Weights of a small image classifier.
Model: 30.8M parameters, 32-pixel images, norm layernorm, activation swiglu, moe expert_choice, num experts 32, patch size [2, 2], depths [3, 3, 3].
Training: 15600 steps, batches of 64.
Data: trained on rendered roads seen from a driver's seat, with toy cars, trees and houses, 6.9 epochs.
Rows from block 4 of a small image classifier, named by matrix and row number. Rows with one number within an expert belong to one neuron, the router's apart. Each number is 128 + 24 x the weight over its row's rms, rounded and kept within 0 to 255. All counts start at 0.
Before each expert's rows are labels from the 100 images, of 14976, where the router gives the expert most weight on average: "patch colour" is the nearest of a few named colours to the mean colour under the peak; "peak on" is the class under the peak. Only what is clearly more common there than usual is listed. The data: rendered roads seen from a driver's seat, with toy cars, trees and houses. In brackets: how many of the 100.
# router: router (model.blocks.4.mlp.router.weight, 32x192, trained with AdamW), inputs 0-95
# gate: expert gate (model.blocks.4.mlp.gate, 32x96x192), inputs 0-95
# up: expert up (model.blocks.4.mlp.up, 32x96x192), inputs 0-95
# down: expert down (model.blocks.4.mlp.down, 32x192x96, transposed), outputs 0-95

# expert 2
patch colour: black (83)
peak on: road (100)
router.2 [104 150  88 111 140 141 161  90 131 119 155 119 116 101 134 159 143 145 133 104 166 159 122  82 116 164 146  98 137 121 141 158 106 153 145 136 130 128 101 105 155 101 130 129 102 152 141 110 124  87 118 161 108  96  89 153 110 146 174 135 135 107 156 142 139 143 147 131 102 165  96 118 123 156 120 116 110 118 143 124 131 133 115 101 154 137 125 145 117  87 168  76 112 123  83 154]
gate.0 [132 111 138 177 108 162 125 150 162 138 136 136 144 105 162 151 124 184 122 128 137 124 111  90 161 117 150 136 124 104 144  99 154 100 120 125 122 114 164 106 110 135 125  97 126 147 119  95  96 145 129 122 106  96 127 160 145 137 111  77 105 127  97 115 122 136 114  93 155  81 129 151 115 139 145 123  71 132 152 133 173 144  77 150 167 164 157 150 177 133 120 108 151 142 108 119]
up.0 [127 130  99  83 144 102 124  86 122 116 122 139 103 127  81 106 125  96 144 126 141 132 156 178 108 152 135 129 159 118  90 145 123 129 173 152 105 133 116 163 165 102 108 148  91  97  91 125 140 102 140 173 158 126 146 111  95 131 150 164 130 123 170 166 129 111 163 175  88 186 126 116 139 154  73 120 172 138 110 149 151 113 142 119  65 108 104  81  95 111 136 111 109  98 135 140]
down.0 [140 120 150 116 155 112  76 108 203 120  91 104 117 120 123 123 114 150 129 144 147 122 155  98 160 114 110 115 152 125 127  98 126 118 107 147 160  96 152 148 164 114  72 140 150 123 126 105 146 139 163 142 156  85 153 116 156 128 131 176 162 123 117 119 103 140 110 111 130 111 142 123 156 154 160 143 106 114 105 110 119 132 105 108 139 138 123 118 155 142 118  90 122 119 113 145]
gate.1 [111 158 122 125 186 167 114 138  56 110  96 154 161 159 126 191 128 106 136 105 137 107 146 107 102 101 173  84 158 152 161 144  95 131 115 117 123 116 105  78 162  99 114  97 124 123 148 121 145 113 105 116 164  91 168 160 161 124 167 101  76 148 138 128  84 115 170  99 110 132 144 154 118 138  92 138 106 161 165 125 119 135 173 128 139 130 116 147 111 145 125 130 105  85 110 132]
up.1 [ 85 157 115 136 159 134 147 138 119 125 135 139 130 140 114 158 148 146 146 119 106 105 142 166  95  86 126 111 138 138 122 140 140 140 147  90 106 141 104  67 148 109 138 100 109 107 149 120 125 129 129  94 121  84 149 149 135 122 130  92 123 145 107 118 174  82 147 162  92 127 160 161  95 143 103 126 117 156 162 148 120 145 145 143  91 149 131 141 122 136 121 132 114 140 140 154]
down.1 [157 160 111 122 104 123 133 148 142 153 125 146 117 115 150 129 123 134  82 140 133  97 129 149  81 138 119 115 140 152 142 139 142 153 153 128 119 164 127 116  66 176 124 130  82  80  66 141 169 142 167  82 161  99 100 117 169  96 110 102 128 138 134 112 142 108 126 128 111 138 149 131 143 160 160 158  88 117 136 102 112 137 119 124 112 110 147  87 143 158 122 129 100 151  95 105]
gate.2 [147 121 126 131 140 129 139 105 149 144 142 158 159 117 135 124 178 138 147  83 121 166 180 107 121 129 143 126 130 155 135 130 143 132 143 100 122  87 131 137 125 142 118  96 130 119  98 107 159 119 142 110 137 118  83 146 148 134 142 136 146  95 116 144 159 125 183 145 117 182 132  65 113 126  79 106 136 127 134 103 122 134 146 143 153 140  97 127 163 113 129 104  99 129 162 114]
up.2 [ 87 124 142 121 123 130 120 166 120 108 121  76  85 113 135 134 108 113  99 154 139 107  71 136 120 149 102 117 149  87 116 136 113 127 147 127 156 161 127 106 138 133 134 161 126 139 161 164  90 131 115 143 131 119 161 112 103 133 128 122 114 156 141  89 123 145  92  98 121 101 126 206 138 132 182 153  98 128 132 144 125 125 101 112 110 120 166 135 120 137 147 151 133 112  96 143]
down.2 [101 146 124 156 177 118 140 158 106 112 143 100  83 166 100 148 184 106 146 128 123 151 127 134 123  93 147 134 101 120  95 160 111 160 104 122 159 158 111 142 150 130 119 106 119 117 102 135 132 122 100  96 123 152 165 155 120 115 107 157 134 110  97 126 116  94 104 126 114 128 110 133 139 135  94 101 133 175 118 132 139 117 153 100 132 124 106 105 134 151 145 141 107 114 185 137]
gate.3 [149 140 141 115 105 100 123 136 126 140 111 102 116 129 121 107  95 120 163 131 164 140 129 105 143 127 133 129 127 148 122  83 151 136  95 136 133 125  99 109 132 107 125 111 119 141 160 129 139 137 167 107 157 121 175  74 154 169 161 134  52 106 157 136 102  94 142 166 117 119 142 134 140 123 146 148 150 157 142  94 131 164 108 131 115 132  82 106 104 113 115 132 160 182 125 116]
up.3 [119 160 165 172 122 106 139 143 168 133 115 147 158 100 111 106 149 122 127 140  99 142 121 164 126 134 106 155 123 123 149 119 104 156  85 134  91 129 125  96 128 129 126 116 159 176 131 134 129 162 128 184 128 141 135 116 127 132 171 153 155 134 123 146 121 106 107  97 149 118 116 106 127 114 109 119 112 119 136 109 115 111 112 129 112 153 159 115 127 141 119 188 156 158 157 149]
down.3 [104 114 157 132 134 120 142 186 172 182 146  91 145 138  95 130 128 145  98 101 166 148 118 138 159 108 121 138 115 115 108 136 134 102 141 125 105 185  83 146 156 126  96 113 123  72 110 140 135 149 128 112 107 108 118 144  82 164  96 125 121 144 119 140 126  99 109 125 127 134 144 123 121 106 165 145 132 158 155 144 119 115 146 110 115 114 139 102  99  91 113 106  90 164 146 138]
gate.4 [142 150 133 135 152 126 149  99 162 122 103 136 124 169  81 127 134 187 147 150 114 176 106 142 149 111 149 179  98 151 118 135 123 140 147 144 123 153  89 118 123 107 119 124 125  99 160  84 121 130 140 125 133  95 144 105 119 130 114 120 174 127 154 118  58 116 150 166 137 176 105 126 132  94 127  89 118 137 115 149 129  86 126 144 118 175 134 129 114 129 155 130 131 105 121 140]
up.4 [166 112 120 133 132 130 148 117 102 127  80 112 212 171  96 140 133 126 147 166 127 172  71 156 135 109 145 144  98 152 131 137 148 112 117 158  88 136 127  84 138  99 115 139 141  80 149 122 133 149 139  97 147 104 126 127 113 109 113 151 148 137 127 133 108 137 151 151 152 125 115 113 126 158  97  91 140 160 122 139 128  91 126 101 136 153 115 125 124 102 135 126 139 153 136 121]
down.4 [142 125 141 142  95 147 149 103 119 115 112 155 148 153 127 156 133 106 108 122 113 122 121 107 148 111 137 129 145 148 103 114 124 196  97 148 110 103 147 157 133 170 131 112 105 133 142 136 132 138 138 166 158 125 133 124 136 105 103 120  82 141 145 116 167 119 124 129  86 106 140  85 129  97 181 154 179 135 116 111 131 118 109  87 122 161 112 128 132 154 135 125 124 118 130 133]

# expert 4
patch colour: black (31)
peak on: truck (31)
router.4 [134 186 151 127 148 121 135  85 154 141 126 146 145 134 179 154  73 163 120 137 161 106 111 122 144 164 108 126  83 122 131 148  59 117 108 150 130 114 131 117 133 113 163 108 105 119 129 126 108 129 147 109 106  91 113 121 107 132 124 175 121 134 128 125 136 101 132 109 128 142 143 113 121 116 118 135 124  75 125 155 144 107 144  67 143 153 137 146 114 149 119 153 125  96 154 145]
gate.1 [144 112 131 174 105 136 147 161  97 111  83 140 153 120 123 136 140 121 137 131 142 117  80 159 132 117 115 149  99 140 103 128  99 110 110  84 143 120  97 149 127 111 131 124 141  94 140 170 131 145 103 124 136  91 123 137 101 127 143 116  93 139 144 157 118 140 157 157  69  79 172 160 132 153  95 141 129 114 124 151 110 159 157 111 160 129 169 120 153 130 109 166 115 121 155 155]
up.1 [108 170 117  81 155 127 153 131 127 140 151 111  58  95 131 133 125 144 157 130 129 137 167 123 136  97 157 108 148 103 144 123 134 178 158 174 119 161 131 142 126 155 109 116 146 164 102 113 134 101 148 134 184 150 124 135 153 113 109 146 105 128 145 151 143 122 128  68 178 176  99  77 112  69 163 145 140 126 129  99 118 120 131 108 125 135 120 141  96 116 132 112 124 104  78 134]
down.1 [130 137 155  76 105 115 128 119 156 105 129 180 133 147 113  89 131  65 149 196 147 147  92 111 144 126  89 107 119 146 105 102 165 114 100 101 104 119  99 136 132 119 100 106 156  93 130 132 157 128 165 124 149 126 156 109 109 115 128 132 110 127 101 139 130 179 145 142 144 153 151 161 148 152 161  67 110 127 136 120 140 155 120 131 149 172 159 125 105 107 102 136 147 112 138 111]
gate.2 [138 152 130 169 146 136 109 105  76 131 138 142 141  95 148 138  96 138  98 112  94 185 133 110 108  92 132  87 126 125 131 192  94 132 150 140 168  90 157 157 145 151  89 148 142 124  95 108 142 134 124 120 103 158 137 142 111 109 158 111 168 108 133 155 107 116 139  99 127  95 124 129 149 184  95 151 109  94 127  98 152 137 131  80 105 137 121 118 157 113 111 160 111 116 178 118]
up.2 [106 136 116 179 174 125 136 141 132 152 156 153 105  95  94 149 110 136 123  90 151 177 165 133 124 122 128 162 129 155 130 179 144 124 132 132 144 103 135 104 169  63 129 139 152 147 109  80 141 100 132 147 136 113 123 105 118 131 154 122 103  99  85 118 146  94 142 148 156 116 131 105 153 170 111 130 136 125 122 107 122 151 155  94 127 148  99 142 146  96  95 154 127 132 141 103]
down.2 [131 104 116  93 109 125 130 114 141 113 151 108 171 109 147 140 149 124 124 122 126  78 167 133 133 143 153 115 165 106 131 151 148 140 125 117  78 128 186 146 136 176 155 141 158 128 129 103 142 116 102 171 127 119 141  93  82 108 106 128 116 135  92 110 121 147 127  92 136 113 156 123 147 120 162 150 140 157 143 133 113 133 111 132 137 122 123 144 111 121 157 109 126  80 118 130]
gate.3 [130 200 105 132 125 136 112 106 153 121 146 136 170 182 170 142  86 152 151 121 185  65 122 160 143 132 145 111 134 124  79 131 112 120 150 121 127 159 106 161 113  92 142 123 119 142 137 119 139 141 149 131 151 127  85 127 137 141 125 168 120 123 125 167 162  76 120 102 116 147 153 103 111  92 123 155 116 149 121 150 134 120 125 119 165 132 100 150 110 125 106 124  94  79 182 141]
up.3 [143 203 103 137 114 133 116 109 144 125 128 131 164 172 171 136  96 152 143 125 184  56 142 156 142 142 134 115 130 115  78 135 101 130 161 119 132 153 113 154 115  92 142 125 116 147 136 127 142 138 150 127 156 124  75 131 140 131 116 162 127 118 126 164 165  71 109 109 112 139 154  92 117  92 126 156 108 154 108 141 129 142 128 120 166 125 108 138 105 123 110 121 111  77 177 145]
down.3 [138 155 101 144 136 157 152  99 157 137 127 169 128 145 112  91 130 122 164 180 141 124 102 127 156 105 109 152 170 131 172 111 126 170  88 127 127 146 117  87 143 136 131 147  95 101  48 127 126 148 149 113 157 155 131  85 173 135  86 119 107 100 139 135 111 148 121 138 133 111 178 117 126 121 111 145 122 105  91 128 111 130 128 120 148 186 133 107 141 142 121 125 100 113 152 120]
gate.4 [164 113 122 100 127 141  74 175  77  93 125 118 122 100 119 122 125 142 124  78 105 134 113 130 152 153 153 162  91 120  96 127 111 134 108 104 175 181 120 109 101 128 110 128 130 147 122 124 123 162  96 119 111 113 131 155 112 116 129 140 121 164 185 138 152 153 116 100  94 142 140 134 150 133 129 175 126 110 136 113 140 144 154 151 154 130 127 111 115 148 127 120 109 171  85 119]
up.4 [136 127 130 125 148 141 182  73 159 155 129  99 185 119 138 112 130 147 156 171 142 100 143 171  99 139 116 116 126 134 156 129 137 147 165 156  99 103 168 158 153 129 141 169 162 143 115 119 154 113 147 168 106 125 159 104 130 111 124  79 103  93 114  73 141 153 131 140 133  88 103 128 106 109 158 113 123 132 117 104  87 156 132 144 128 151 121 106 135  96 105 137 122 123 111 116]
down.4 [179 118 135 100 104 124 111  78 118 160 146 150  97 102 178  97 137 140 125 140 126 150 165 112 102 177 155  86 120  94 164 127 133 113 138 137 113 149 104 148 111 146 118 147 135 143 122 134 131 111 111 124 120 128  74 120 170 148 116 151 126  88  98 151 135 113 106 142 120 152 163 108 146 133 134  98 141 160 122 156 167 107 126  69 148 147 125 140 115 132 105 118 136 100 157  77]
gate.5 [129 147 192 164 124 151 139 166 115 124 137 111 112 169 110 116 110 150 118 137  99 108 119 161  97 113  98 105 132 160 178 145 110 148 112 124 156 153  96  93 135 134  92 143 109 187  81 102 117 103 126 160 126 174 110 169  70 138 106 127 114 118 118 115 153 185 146 130 111 108 153 150 137 138 125 137 152  82 133 168  94 114 120  91 117 136 168  98 130 136 143 130 168 139  94 152]
up.5 [151 159  83 107 125 105  79 111 141 122 127 154 120  86 144 100 135 137 119 123 162 128 131  89 130 153 145 144 118 122  58 102 132 134 133 147  96 140 132 132 109 121 145 116 137  91 144 134 123 163 130 118 122 126 163  85 183  85 138 140 133 139 137 154  97  79 142 127 132 157 135 109 110 124 156 126  97 189 128  91 135 159 163 136 148 100  81 161 145 125 121 150 124 107 170 111]
down.5 [ 64 137 154 153 128 126 145 120 138 133 149 123 113 157  86 194 109 123 121 140 147 185 160 123 126 142 129 106 106 101 132 125 102 164  84 110 117 160 135 101 119 166 116 158 176 159  82 100 126 157 105 106 163 142 122 151 119 171 120 123 118 123 153 136 122 146 148  87 153 147 109  67 143 150 114 168 124 159 128 173 103 101  80 101 105 114 121 117  94  91 126  95 148  87  92 133]

# expert 10
patch colour: grey (68)
peak on: road (99)
router.10 [131  72 142 132 135 126 140 157 167 180 108 163 127 132 125  91 107 150 103 147 111 119 110 125 136 115  92 174 121 101 165 128 161 139  96 148 110  98 182 140  90 136 122 125 119 121  85 101 102 154 104 132 129 143 130 103 129 166 119 111 135 142 120 124 153 148 134 111  95  85 127 122 136 122 132 101 148 109 104 124 138 142 156 143 145 149 180  74 115 155 128 137 120 131 188  97]
gate.0 [164 132 142 103 154 157 190 122 114 122 180 130 132  98 132  99 128 106 167  82 129  81 135 112 147 140 108 138  90 127 146 142 119  95 113 160 146 165 124 121 190 138 158 133  96  89 111 137 137 155 105 130 138 135 142 106 119 112 168 111 115 127 130 132 108 118 145 108  98 133  99 162  84 112  96 132 126 164 163 143 105  98 138 101 137 138 125 157 118 160 176 128 139  99 124  98]
up.0 [103 143 151 215  92 146 140 140 142 140  95 160 124 131 129 158  95 105 138 169 115 114 104 146 136 108 119 144 146 116 121 129 121 120 124 123  77 102 146 155 122 127 111 125 146 162 133 108 120  98 154 142 157 157 122 138 127 168  98  86 112 100 104  99 100  91 109 110 140 119 160 137 137 140 180 168 133  85  90 160 171 123  88 138 154 110 148 123 107 113  86 135 138 184 129 142]
down.0 [167 121 114 130 132 146 167 147 133 119 159 122 154 106 155 115 124 159 152 101 135 121 172  96 123  60 145 107 102 119 149 172 154 139 138 119 155 115 156 115 130  76 137 109 127 127 106 118 149 126 107 149 100 134 140 101  98 157 137 117 124 119 162 123  99 194 122 141 108 113 108 148 103 152 120 108 114 134 134 185 102 122 134  78 122 145 131 146  99 149 128 140 123  76 127 120]
gate.1 [108 131 190 124 146 126  93 126 116 160 119 165 174 126 102 107 113 134 150  79 124 131 176 126  99 123 140 141 102 157 115 153 175 118  91 156 186 136 132 137 116 132  92 138 105 126 129 125 117 138 141 129 141 100 142  77 138 145 146 154 149 126 116  98 119 117 122  97 157 113 135 133 120 132 139 137 154 138 126 102 154 135 122 134  89 166  86 118 126 121 126  85 109 127 137 122]
up.1 [ 98 127 134 143 174  87 100 117 146 142 139 150 177 116  88 141 114 131 183  90 124 137 133 147 111 101 164 110 133 131 102 139 125 124  64 164 157 135 154 166  88 123 112 128 143 105 128 140 113 148 135 115 137 100 143  88 140 123 128 119 148 134 136 137 149  92 120 108 158  93 113 101 132 140  97  96 115 148 135 103 120 121 176 130 108 144 143  98 135 129 117 126 126 139  90 131]
down.1 [117 106 133 143 110 156 165 161 136 147 168 104 117 156 124  63 117 136  61 152 138 100  91 108 125 111 114 160  84 119 166 121 160 128 136 137  90 120 123 116 100  82 140 141  84 143  98 123  79 150  96 123 112 111 139 167 134 141 149 113 126 134 169 176 122 147 125 165 101 118 165 152 169 108 138 160  81 167 145  98 124  94 104 150 122 122 144  97 141 138 116 136 102 116 151 118]
gate.2 [ 94 145 143 134 129  93 174 109 130  87 145 150 126 111 138  95 105 119 145 114 150 101 143 124 156 124  77 137 158 100 138 156 117 114 108 180 180 141 153 131 161 126 156 117  74  93 115 109 126  98 108 146 112 129 121 131 157 107 143 120 158 164 126 100 120 132 102 134 116 174  96 165 117 125 131 132 181 115 105 130 129  95  95 134 121 160 147 133 133 141  76 132 130 150 103 134]
up.2 [186 121 142 125 111 137 102 131 113 190 121 114 162 129 128 135 126 138 121 100 122 132 140 122 115 133 174 123 130 139 109 143 103 111 124 127  95 117 110  82 104 117 113 139 154 158 106 120 114 133 145  98 175 139 158 129 157 165 104 150 121 135 120 143 118 145 170 139 119  70 136 122 164 121 144  99  78  97 152 175  82 128 173 124 114  90 100 149 155 131 175  96 155 101 143  91]
down.2 [ 97 108  90 117  80 146 127 104 158 107 117 105 108 124 146 109 144 124 124 139 139 110 107 135 126 149  66 177 141  90  96 134 152 115 158 109 128 108  97 143 157 117 119 117  94 150 126  83 150 125  94 148 116 103 144 144 125 169 194 140 142 113 129 186 132 115 121 143 132 117 122 171 136 117  98 142 147 149 139 111 176 101 108 118 134 154 151  86 141 118 110 126 130 203 125 127]
gate.3 [101 134 175  96 136 110 129 146 116 148 121 130 137 125 103 121  92 123 115 116 115 131 103 132 103 136 125 119 133 116 135 133  75 118  73 124 147 129 150 107 124 126 117 142  99  95 124 128  92 139 122 166 151 126  90 128 110 130 116 129 145 125  88 112 157 136  77 123 154 152  74 165 127 109 136 127 115 105  88 140  79 109  88  95 195 128 103 105 117 132 133 133 140 136 156 150]
up.3 [156 110 103 145 125 141 120 107 143 102 106 137 147 133 157 134 182 146 135 132 104 133 156 101 165 119 117 131 142 134 107 107 184 125 151 138 129 130 127 132 135 141 147 124 166 175 171 138 139 124 142 101 120 110 168 112 153 123 124 106 139 148 188 145  93 142 176 109  85 106 161 126 110 142 105 144 124 133 172 132 177 142 152 161  65 117 129 138 145 119 118 154 111 109  96 107]
down.3 [ 98 127 138 114  96 120 112 131 115 112 138 142 136 132 139 136 102  89 127 190 115 112 142 138 117 177 180 108 120 119 130 150 126 141 148 138 119 142 141 138 164  97 153 140 166 111 107  84 129 134 135 140 163 161 138 109 146 108 125 102 100 132 124 192 132 133 137 143 152 112 129  57 143 146 129 155 134 129 120 114  78 108 133 105 146 162 137 133 117  77 130 136 132  92 157 120]
gate.4 [126 122  87 160 107 178 111 133 156 125  96 106 116 162 109 139 102 114 118  91 127 167 111 134 115 144 120  94  86 122 106 114  95 151 139 116 120 147 116 164 106 162 128 117 165 138 118 138 137 151 117 170 109 101 137 120  64 123 127 143 157 129 135 121 105 126 175 142 108 128 177 125 133 132 113 126 155 115 129 116 120 139 179 103 112 119 133 116 107  95 112 122 146  86  72  92]
up.4 [114 118  97 142 159  56 122 131 108 113  93 103 123 136 126 120 136 123 168 144 111  66 120 120 131 124 112 155 196 133 121 147 104 128  95 128 113 126 169 129  76 139 142 130 142 104 121 105 159 144 107 109 126 149 107 140 126 133 117 129 136 129 123 138 113 135 141 134  78 151 104 100 164  93  96  73 130 167 150 105 110  98 138 101 150 157 128 126 152 117 148 174 154 174 112 146]
down.4 [137 130 112 144 137 121  95 147 123  90 123 106 115 156  90 129 132 132 128 117 137  98 144  82 118 137 135 131 105 117 118  92 101 110 125  97 101 117 142 152 140 128  91 162 140 148 102 148  85 101 113 138 182  90 134 138 132 104  86 136 150 100 113 124 110 127 141 136 123 149 183 130 109 112 137 123 131 134 175 102 159 155 121 151  89 149 175 117 154 127 124 107 142 136 118 155]

# expert 14
patch colour: black (73)
peak on: road (96)
router.14 [ 84 142  94 141 108  89 128 117 106 106 112  99 123 122 103 113 104 168 169  86 147 151 131 110 112 160  95 114 110 156  89 127  87 108 133 128 166 111 115 105 138  98 144 145 155 152 160 105 116  93 142 147 134 112 107 122 110 130 136 112 147  80 126 147  93 125 153 172  99 127  88 146 152 133 171 143 177 155 152 115 142 138  95 108 109 118 100 156 136  88 149 104  96 139 105 162]
gate.1 [132 172 118 162 130 130 119 108 104 142 135 138 166 171 141 137 103 192  99 104 151 114 156 114 128 134 141 143 129  75 106 118 133  87 167 140  95 117 144 117 145 130 139 125 117 103 121 101 140 127 144 125 135 117 151 132 152 148  98 135 143 143 125 177 150 125 125 174  95 146 157  82  99 167 108 156 170 121 132 101  93  68 122  86 119  93 156  97 109 117 154  98 110 116 167 146]
up.1 [133 166 132 149 137 118 101  94 144 156 135 114 166 157 139 124 135 192 113  95 142 125 152 116 152 128 139 120 130  70  97 135 143 103 170 116 120 111 146 158 144 118 118 103  96 100 147 109 152 128 151 186 144 108 139 124 151 154 110 145 136 104 135 159 134 101 128 184  90 146 149 116  89 160 103 171 151 103 137 128 103  63 129 101 128 114 133 122 116  83 144  97 114 116 160 147]
down.1 [115  86 122 129  79  86 115  85 113 102 113 161 117 118 161 123 145 118  76 120 141 124 122 125 148 152 136 160 140 160 102  88 181  80 160 141 124 121 134 160 125 135 144 120 179  94 170 110 111 121 136  95  94 150 116 135 150 141 127 143 112 109 109 138 168 116 138 149  99 156 145 151 147 106 139 111 153  93 100 149 139 151 141 140 146 149  99 132 102  90 129 159 115 126 133 146]
gate.2 [116 135  77  91 137 143 124 128  98 151 172 120 104 136 139 161 162 116 164 150 116 102 133 139 104 128 128 154 119 117 127 132 114 134  85 147 148 141 144 158 138 134 128 110 133 106 136 146 101 109 119  61 146 112 119 146 125 132 141 139 127 125 125 110 146  92  99 116 159  95 145 125 128 101 148  99 116  97 126 171 178 116 148 143 182 143 123 126 132 140 144 146  83 157 114 151]
up.2 [118 129 149 113 127  95 135 143 115 144 155 126 131 168 168 102 150 140 103 119 140 117 169 101 102 109 152 166 117 133 117 146 153 139 163  85 172 126 141 138 134 109 116 118  85 146 118 158 111 138 138 119 147 148 146 153 129  98 126 142 124 100 133 136 125 150 126  96 121 122 134 166 124 151 151 119 121 102 111 116 148 116 147 157 144 130 113 117 170 154 141 145  89 145 152 134]
down.2 [132 133 129 121 104 146 113  96 121 121 136 136 109 133 176 106 131 148 147 125 136  93 123  96 117  93 121 134 129 132 136  90 122 168 170 136 142 121 131 110 104 182 124 172 124 154 137 147 111 138 113 114 126 165 104 156 135 139 150  99 134 117  95 110 138 138 135 109 175 142  74 149 120 157 110 110 136 127 131 133  76 147 101  74 108 113 113 145 172 116 126 138 114 100 118 107]
gate.3 [148 157 121 121 116 152 143 103 133 104 151 126 174 132 117 105 116 163 144 141 138 124 109 129 140 130 131 106 126  96 176 156  84 146 116 156 104 124 155  86 110 135 138 128 104 123 133 106 117 109  85 158 126 158 130  95 135 119 117 142 153 147 143 109  76 144  89 162 126 148 116 124 148 136 138  97 117 100 114  89 164 141 147 122 146 144 149 131 115 110 137 116 115 211 111 139]
up.3 [146 161  98 116 131 164 151 100 124 110 157 130 181 129 127 133 120 166 133 144 146 103 134 116 140 142 151  87 113  60 143 124  96 126 128 153  95 124 156  85 151 154 147 116  86 104 106 134 124 107  93 152 118 127 123  93 128 118 120 147 126 167 140 181  85 158  91 137 110 159 143  99 136 140 150  80 112 108 124 127 169 143 140 108 120 161 153 117 116 148 149 130 134 165 112 132]
down.3 [132 143 131 110  93 161 101 160 142 123 111 109 120 146 102  75 127 115 136 142 149 133 107 175 112 122 109 129 140 122  65 148 142 106 173 142 145 147 118 129 134 104 117 101 131 145  64  77 146 135 151 107 133 147 145 169 108 127 120 141 158  54 102  86 115 103 151 105 166 114 128 181 156 101 130 173 143 152 118 121 155 164 152 140 102 161 138 134 128  62 130 146 119 193 151 109]
gate.4 [124 151 158 143 129 129 179 154  96 101  93 118 113 160 111 100 110 112 110 124 153 146 129 118 116 102 120 159 150 141 150  95 118 110 167  83 100 112 134 131 118 120 100 100 112 117 165 103 157 114 119 147 144 153 107 164 147 116 135  95 177  93 156 134 178 126 139 153 131 126 146  89  80 123  95 127 143  89 167 100 162 120 149 140 156 116 171 166 137 119 113  93 145 138 129 153]
up.4 [133 164 152 118 125 101 157 165 130 108  84 131 134 162 137  96  87 132 102 126 170 115 152  87 106 136 119 158 139 140 145 134 124 120 164 102 127 103 137 147 142 125  98 108  98 114 148 119 130 148 147 133 130 124  92 130 159 151 130 124 158 116 127 126 164 150 177 148 105 126 106 114  93 112 127 122 154 125 142  84 157 101 165 133 139 130 145 163 162  82 109 110 119 118 120 159]
down.4 [142 100 137 118 135  97 144 151  88 102 106 131 109  91 103 133 134 131 120 119 111  78 134 141 133 121  66 151 151 161 137 117 146 147 116 129 113  92 149 152 142 128  92 153 136 116 106 160 164 133  86 118 164 153 157 135 129 122 153 140 154 124 116 102 124 125 125 107 120 148 147 134 126 139 135 120 142 115 120  93 109 162 122 129 163 150 104  90 147 187 133 123 130 128  94 145]
gate.5 [ 95 115 143  79 147 138 132 133 121 142  96 140 106 157 147 181 146 177 140 121 133 141 124 125 119 122 120  96 119 142 149 122 108 150  92 172 118 156 123 138 166 129  96 109 136 157 128 130 144  98 118 124 132 119  88 104 129 122 160 113  91 111 101 159 135 127  82 111 116 133 118 107  99 119 114 126 121 142 136 128 133 126 155 103 120 134 157  96  74  98 158  89  97 141 168 154]
up.5 [150 108  85 142 113 144 102 103 128 133 157 116 112  57  96 128 115  92 157 155 139 151 147 140 179 160 149 123 136  76 160 114 159 127 132 108 129 141 117 153 129 151 160 128 117  89 109 137 119 122 136 124 110 119 137 133 125 147  90 156 137 138 170 115 156 122 136 155 156 149 108 140 165 166 148 105 102 139 116 140 131 128 126 139 157 128  77 105 163 100 109 157 134 105  73 126]
down.5 [121 129 144 135 131 135 134 146 145 145 156 130 135 157 138 143 151 158 132  96 127 115  83 106 129 119 144 152 131 143 129 160 132  91 106 131 158 137 125 131 165 151 155 116 162 148 127  97 104 129 129 112 116 102 157 156 159 145 115 123 147 127 113 148 121 105 130 160  85 113 101 160 119 129 118 140  75 148  98 147  84 133 119 164 109 156 120 170  63 137 104 138 179 150 135 126]